Rows from block 2, named by matrix and row number. Rows with one number belong to one neuron. Each number is 500 + 40 x the weight over its row's rms, rounded and kept within 0 to 999. All counts start at 0. Numbers have three digits each. After the name is the row's rms in percent of the matrix's.
# fc1: MLP up (model.blocks.2.mlp.fc1.weight, 384x128), inputs 0-127
# fc2: MLP down (model.blocks.2.mlp.fc2.weight, 128x384, transposed), outputs 0-127
fc1.77 041:506500500503466499485498498498488501503501557500484509488499496498490580566503490502503496557495495409561510500498422517506501496479505499487617498499496512531493426499597487495475511470505496478510500503648499652501503528635509503500498513498505500542501496502503488500499581504497498582512500651471512491497501498475493525493451356494510496500535506503499508511501502438508505501500
fc1.78 034:488510501513498458498499489476503511500459509501506533503491482511493505514500491454505574505503526503501452499499477493530488503506552498499500500506749524502498499504499511499501504485516536501500479520455502500498538553489485483496503498420477493504504501515500478502504360501511512414501535495548507494504388455498521491489500498509505493530405477504502581677507503501532588499498
fc1.79 135:479459527554542490403403481501529506502484406479506468472606534522499555530480493491511510478561480515489496469517479416540498522531498450528548486450459490519497499593508489477518571467495537501499546486482446378578534548494437461537537489501456499476483505588436510494500457513478411500502513496431509487507463501517494486530584508557503522438481504478536499456412450502546516503472
fc1.80 034:495487496493504497458500508503505739523508488505502488523494479501528487518534508490436474472515504493517466509460463582486511520500485507508480512527502521497504449494488446504521463460436503496487470550719490530503484511443501476507500504424501420490508510501510504506493479486483557489587502477528494477502500493501538498494516474536500561542510503498508540479541488534560499452569
fc1.81 170:561496531488524493459500469511529504530499464508501458583469524563565488501498439506470444470464519440497499503430503484494503507424512503506516500499501498568519488499486500502503515386496451491477569482499392487550479529508492506550472485502482492485494526534492512514496493500484442524611510464468309493499483480514512475505512477500559487371507540532500547500505500500518498624545
fc1.82 095:498483503502524486500470541483528503540500499463497488501531511459494459497416558499541502510505498555504510456607500485502502517503495499560502436436501473503499498440521406548524501527475472532547560499509476485505494527490500447446504376483505487406470500498503531490501406504463499506486531499483539499508500583500391482553565501490400500485495642494534499497494373508559527491484
fc1.83 033:505507529471524496490481509477499486531490386496526495479517492525503460502471498655455498478587501547507486482491526533502491594512444520445511508393486506450500402517517478428475496515474571528498505435526490514474498514452514469493429491480504522527491497539455524518461510501432502581522498503502500487523520595488549551497456464621483503456556500477557561491540427504508522543524
fc1.84 017:499503495510497498512434439497504500489506501501499539501491500496494500493500507502670480515490496497506497503503493501494503498496223505484496502504501380500502518481502483499493439508500454529499497499485502505494498509474500521500500506524506491502503500487512500498718502500533547501506495506504505496498502502485503509488504505559498485527489579505499508503497498496499502484481
fc1.85 018:496503504393495469566509516476485451509498459496497492497578495487500487486489511593472512443525499502506493474597497551504298487509451489513505363464600478444497421505516495470495488465509500463500518484493489506504516452544498513443496566499511496455481514485476573508500523493445478518498510486491504509516482499407532539497475500522474566461554510499485511514498467503521514600514
fc1.86 036:490551535429524500483462497502463555608462491478544480378455420574610438523498537493415524445500527542430501546507496541465496567481500483567484504463571458502518389580530512506548493500498499521497463457534491489471492507501514558500502470483499471475464513502490551503506545479489495470508507442546443488487500500537543475515481429595492505469496472483521512480583435488477500502503
fc1.87 034:503499526342499499498500486500506481533505494499505483513462501499503473501500500495505500499499501239348501498507501558500514497502503479498499500512500502502504499500516505498500492519499500505556410498516410515509499501484498504505501501497497501519501499504499420501500504499478505499501498497501508505500512498501501694499495502499501472496503498504398461495501486498496516500497
fc1.88 061:501462506500499501463499500467519509372500500499502504519505484502521501503499499492411499498496494611497566502507498474488499494504504568532435500494495501552499299503445509501500507472509508539500460478498468457529500681512518513537501501502478517459500502493620499503500512498514461489503501501502501440499398500500476527493388500501457491500425497502552530505507509510493501500502
fc1.89 131:531501541508539544483498493458508501498504545517498517468515524486500504481432485529524520500484445510506520487496497535527497505498511434470588330475522483644500475471479472494524599479402534501522501491484471480557576535516501496548501538512480507491503522503437504497484380499494473560510506480415518472525446578500506501572493467535578439464460525455517501482441482504492491529551
fc1.90 032:484479504509500455543502419501506606495492502500502505522505496508499513500342499577500499586502555503497467503497477489515485468519490499507428484501500496498398498501504507499502495504500500473503500503584501270497498501499550495497504544499630498501502506493554490503498512512599498498482503500515507519516460500497506500487507416510498501392504518483537505489501496537502500502503
fc1.91 147:503494585413612547504494497525493499502496428492474464495586512516506511525479414539491499425503515469482536502474502479513501501506493438567530444396495481571558464478477457494534535454492499442501609492515424477583499553542459498531479517514495488509500495504444558499488488510498462502513580484443462483502502498496549438561497491503577543411504507482499505435418495505486505558493
fc1.92 127:508465588500500509503479486480485513511509583498502558488543562387602500462430515509519573505488529513489511461511498496485511508474478439492516396492426494476539512477474506553575573479459496539649501499526449497498503499499562493496502465491520504403477538515410500450467417517535472499502476501470545465498536507506510512500444438530473482501531542427505533573514527534518504474495
fc1.93 089:504486508420502520460366474501511509538499556502492566433498601372532435494488497551501523434479508499481502508547519503525507556480498453436492480500512495506522495471514515496546526390438498538502600509456499516591502496501539451511491490461503499498483499511484514455498465500524504500502463589484507482464500502520507613559434445496491458473500521456494515513510511497624495484508
fc1.95 053:456506488398500609502499498501472545489498495508424470546500492489504456457486511537422483320480501480496505482508491511504507474390501545522481508514500476504511509466512507519508486375506477503501495484476542437548498468509535528546499503510505476502500496669538603485498498507522517488500453491508490497500529502500501497504506497499517444498499504499505552534543489493629493507458
fc1.96 162:491496500576498490504533504488468499479495519574497524502504506380508517449502598481529517535480453492494484507482477518446512504491490499499425489580614534514510537500466515529506539554484495491586488546485504519488556458460545482495611511516514470500506511474502502495417388495523504498435455475489506500515458624592504494516498473467441499501502581473458516524500498421539429478546
fc1.97 126:500491558522510500499482537495509568526499500588498578464487496411495510507367500498385496481495427501572497546516487549500494540461500497512496492429499495500503479505501459501489584420498506501633514499432481442505524522495521517500451465485490529501485518571499539502492517494506440499582510501468498490513408552513503443500423421553449506478520545502515529498522415557508500498512
fc1.98 011:554483496387467507502500513501477493580500494503501493503508474494510512502498468494495520444506508507490494509498494506496492449505503500579499496444496454600504440479526490515497521501499559481634505491539499484504512498637490428482505540493642507500493498491496515511496676496462409502516534487504491536514462504493514487501504501506488528413510505475504500484511470498474489545380
fc1.99 024:502501501500500372502384495501500501494499501336505500499500500498500473496731500463500498502461500499499499501502490500500500501570500500501500500495500499499500500504523504595516500458500366500499500499498500499500499588464428503500498499504501499397500662500501500500501505499500521499502499501500500510500501500500528501482503499501469476504495499499500503518503507502536479500500
fc1.100 035:499533510343511484490489558511437490526450479488501443488463543555503381538545497501454499467513531512500523534492514596458500494489499499531476501463481505507500414549497482499523491497506498482499387498528491597486498497500516477506504618489546496493499494496497519549474508501394501488517533431542490500510561504508505502516497427502499506474499523465371512505534384482519488518499
fc1.101 149:530482497417707494511467520492514462499395487508505560529484498502519500443501508617476500370528502498439496521495514510501489528456497495490515504428532474596549383455485495514498494494468492498494501473490482454494511577479467541507520505471485451486488480553512513511499520509495502521484470503515496517519475567504443488552487449537526528481504431528479484449497487488486450472543
fc1.102 150:472477524474588375493487502502509482509406571588427589491498511479515557486497498572502453508511415501508504501509498513500502499494498517509476500431512547528526453461433500463496483513450506511617507499493470463479506616400496454542520505499494479410534426498517490490454508521528525482500502480505575408494518544516499526501483471535540528571499461499498511464496494525536499461557
fc2.77 027:498497491493512514510513507554504500522523501515441567499504487494495472491501509497507497519498505508501492502497475500501485476495492500484500505476496486417502509479509486506485484494505484487501500500502502341499395518499496504493502510502508483505496498490501499515530516496481523500497498511511500513505475494501498498819521685484500508512505500495522499497502494495501494500512
fc2.78 019:505437491468457487500495505447495506484483516476547522539453484482496504508504500489495517474511502495502502327452505488460496511490507500643484538499478527664497504507537510331488507530514505510507429518512524517460474446526507530487483521493490504496561500557525516501517513502435500498485499486587491512479505464548498493548463609500470507491510516505469485508595461503476493492492
fc2.79 136:503511511532492485407500500522401494477553503535486484485511505512489504566451472408500545504374490499497498489519501498698498495491541497543518480489479500499501550524466504469518562500499495483663403512494490525498530492503500443423480464508495563535494500560490501547489530527512497471510536465500500558474497523554528470421497498519474510500502511495493478514504485505420490510481
fc2.80 027:547381495530504564492508410447506548481496492414513477387507524469501500496439497540599591500482480550479505509483522499466522574512514546532478526522504442439501505476579555471497482476538513513501524436518532421512496481499499511409512515514493556519489514505565505461544607446568530511502476528461491496480490467443495509481505496466457567484398512521510486494541519515493534458519
fc2.81 193:505500563494544489501509499503456501489474500501518502443500466587492504534445392501486496454533500540499467502552496501652462501620480445501610527498429496510505492505465521417526477468492522458499485548563496501503487501498411427497492506484501500505501504550381490497492594485500487498500499516497542563470549521491519521496498500640537542538501493497511497454526508500473484517500
fc2.82 077:546512519550489497472501470500479512518532527493503247475521523515499491490497502537581497522417451504494506491497517435497577505514511499497508477497486494463496491506502543478544518500502479526524484499498489408549517422504507508500544464514408549460505479499523467468496499515563511499480497499463489498447488494515508551663500513490499498500489508513482480616508529522502491491498
fc2.83 035:492521484578442517444508466434488561543600544512490476463523578489502623519525544515466467505493500474499501500467501463494532568471541500461470527493524488497493489510511540499498576461537458517547514461395446434531574452448516546498494537521501588519514497483584500493501447498446528536499430485447441418507489421473502566492504487457513541520459485497438534525501503499483576466480
fc2.84 009:489506509504500497488463490517477500498515481502476473480522485502492572587504481484499494501529499484500502881516499457535478486521515507530511496503494503483496500522488495478495541535500511498504496518505475514530515509521502475519495492502480562493505495552476504512487501503535469490505519484501499496486515398478510491499495515505496503505507482497500491499479485498496506505471
fc2.85 015:395537477530435521518521498568465512522519493500506467514543512516502478487526512517476327533472506499582492577472536529496486442488533517409531543550536475384485472469507480513503468494534519511488490498505447470504553490477500514536560510561514493506493479446628517496503491501497611466484475471508491493506456409484512532496555510397505490570490498497505501504490479467526474511500
fc2.86 034:524519555522501503504532479549588600499499483500492517499450428534545540495503498604508462516480480508486504504469473424499504519497497529451502454494485541472487487495477490477543485533509436530456499499494462345505524508460498502529519435490465535527517494475575435388538523477529581517514468518376506477481476503472494546443560491435513491536457504554562511471505496501487543490592
fc2.87 010:510387566488574516512485474516562605528495496500484510482527434478512488514481522496470512455541490533448499454550393487547505489528451501502510500481508498510490464492494466487546508483500471513397499618504431453520458526489499448507492503470488485505508507497488502314586578504609500485516512509478559493510481550495509508503515484511487533497504486485571496460499448507502498476512
fc2.88 041:507518475488488516495508510483515500518501519485497591502502514514491486480506501553502512499504509278508506489437538498525506508464487534498503507498496644661485653502503501497504488565433477519499505570498437497496502486501428510499480500482509521491500494470505495500502464499427519497493492520501502499511500624437489503498497501485498498488499487509500429500512506470499507492491
fc2.89 107:506498480499593498478492528495503495512450496503456420487484460518506541470500526544500489520497426510501527498527506489571488511509505500549512519538498424519461504500504506420501490560482496500547464545510410433492540511467484503500573346491457515469467468504516500541441507508628507501468537523513484511494502636541412482515534585487512539513448516520499459498414455492491561495460
fc2.90 015:502503487470483506496503418462506511508500499484499500520505496524512498499522505503536497500495520519482503496490519489500528498508509543502500501514500519529494480496510504491513480517503500516485399494536499499506497500504496503508519499518475648481580174478505491499477493497484509502496406506501501496502514483467499493508503492501497523490498483502514489497643460486521505501516
fc2.91 185:497455538495552487439489510501464527519466526505481492428482500498499504543400488495485542474484420621500502488512496526582484501503501489501526504501487500492459509471470503464567540406496493509575454530479491490485503515409500426488475497501530502496500500658501477491458478503580509448539525495500624503502500569532481564498492500608466564510502497486500511495559484547518500434461
fc2.92 086:549536559529481497516573442466516490483591525511534539467467501508494477488433424531499489498541613508516461519458452482502459531505453478424518512499504505513511494512462573457476487488483540477413522488562487531505480547566427507515501522490507470511497518531478411490458522486344488539500488511479497505521544504358538508454509492521560411564499477505504503483551494495480504505542
fc2.93 064:601517510491498535496553441406492461484511455528499504500511464364484500516499470497480432498515495512503470497481498545518498498501452510503522497502503591497500574499483510438511438474500506485477496525567464494507508523500461512578471545529516493505507538500485465500458459499499505526508296492500500508522529424457544504665489489501553493555501471491535500464504509502490502525500
fc2.95 036:495505491484493509470499475480503502494500462583634494501541472503510506503508503505493422497525506529502514500505511501654494493488504556494506581517508596500459445499495498488506400475518498526476471499499449478509508494581504527532516644510505471489500483488518501467496552502498510503505499501502718456503485514479497520501519514493501503532493447502525508500445505493424485491504
fc2.96 158:542476501466497499482500505470470507531503500516492539459433475526465525519499470486498507477535518445503393485476489524537511576496494413513508555498458543505508571493429482481503501468495506438503509564498467500499498593531331461564455496483507499634510545526492457573499504503468457503525490507508508539504530506434497472515492476512535478566524494503526505442498496536364460561538
fc2.97 098:513507445496485486470501483452526541502691531505540508524429541451512519473510504601567505536452486503499513488467503405475510496469569508477412490446458531508482499505514562496476516519501487601526466434500502450502508456518510527500527507531495524426529497495589462477515472500460618507469458501487474477510475569486504520444500525429453496527498446494500500534502530506515494424502
fc2.98 007:499527443492486573520541520559547505551530487501504518524517549572496383473497520524492467558492506500506483505487566523491484535462480496337504501511521460451485501476536504518500332477502477500438516435498497458509494500444493512521519486515547416499474496471513499487514489491422573513493468566473505491524474504463494518486530503363519466506490471498505509496512553471593515491517
fc2.99 007:536498506528499497465484497518500505507524504501499455468549496503509498509498497388509505502474497497484497509499500496542486506501508498503491501509475490485527511503489502463508515508501504500515500518492539494517506502500497485491509482497498503496499497517888483503515508500526505485500500505497497501436498491523501496589500510511490508502507502508500497497509487503495576495508
fc2.100 029:498433497549516531504533410503592548472491490492493525573508444496546509439504508523531473504427472510475506498510460506549484496512498496482504523605531555463473501476488502486496464462506446498449502572471465400508442479464493493502521549440501453500497502473540497383561559498504514552500391545445562488500450491550487555486548531442505512537452533552496509496518502501516548462621
fc2.101 135:545469589444514396509483442502532507463489499554500582510465498475511489518501317489428495395536500520493502514443382491523500499489468481524501490494531523528494498491433488493506489476499518429470507546509460512510497534592503497551447511486500502517516510505481477470471524477491444500597581460517544475513497535519527503492473451533546438492504506466516577480525502510465512537558
fc2.102 125:527507506519511543448497463475550554545570529496471498512480516530511504495591514591515487479521500467503510463460501461571514531467510471501517507535474446636486505492491522414543464511509488497510559502433352464589508497508476499608494425489457513485479488470508452528487457550487466557483505522446436453491385554478492481520502545482521463503500509521498492480456526474467540498540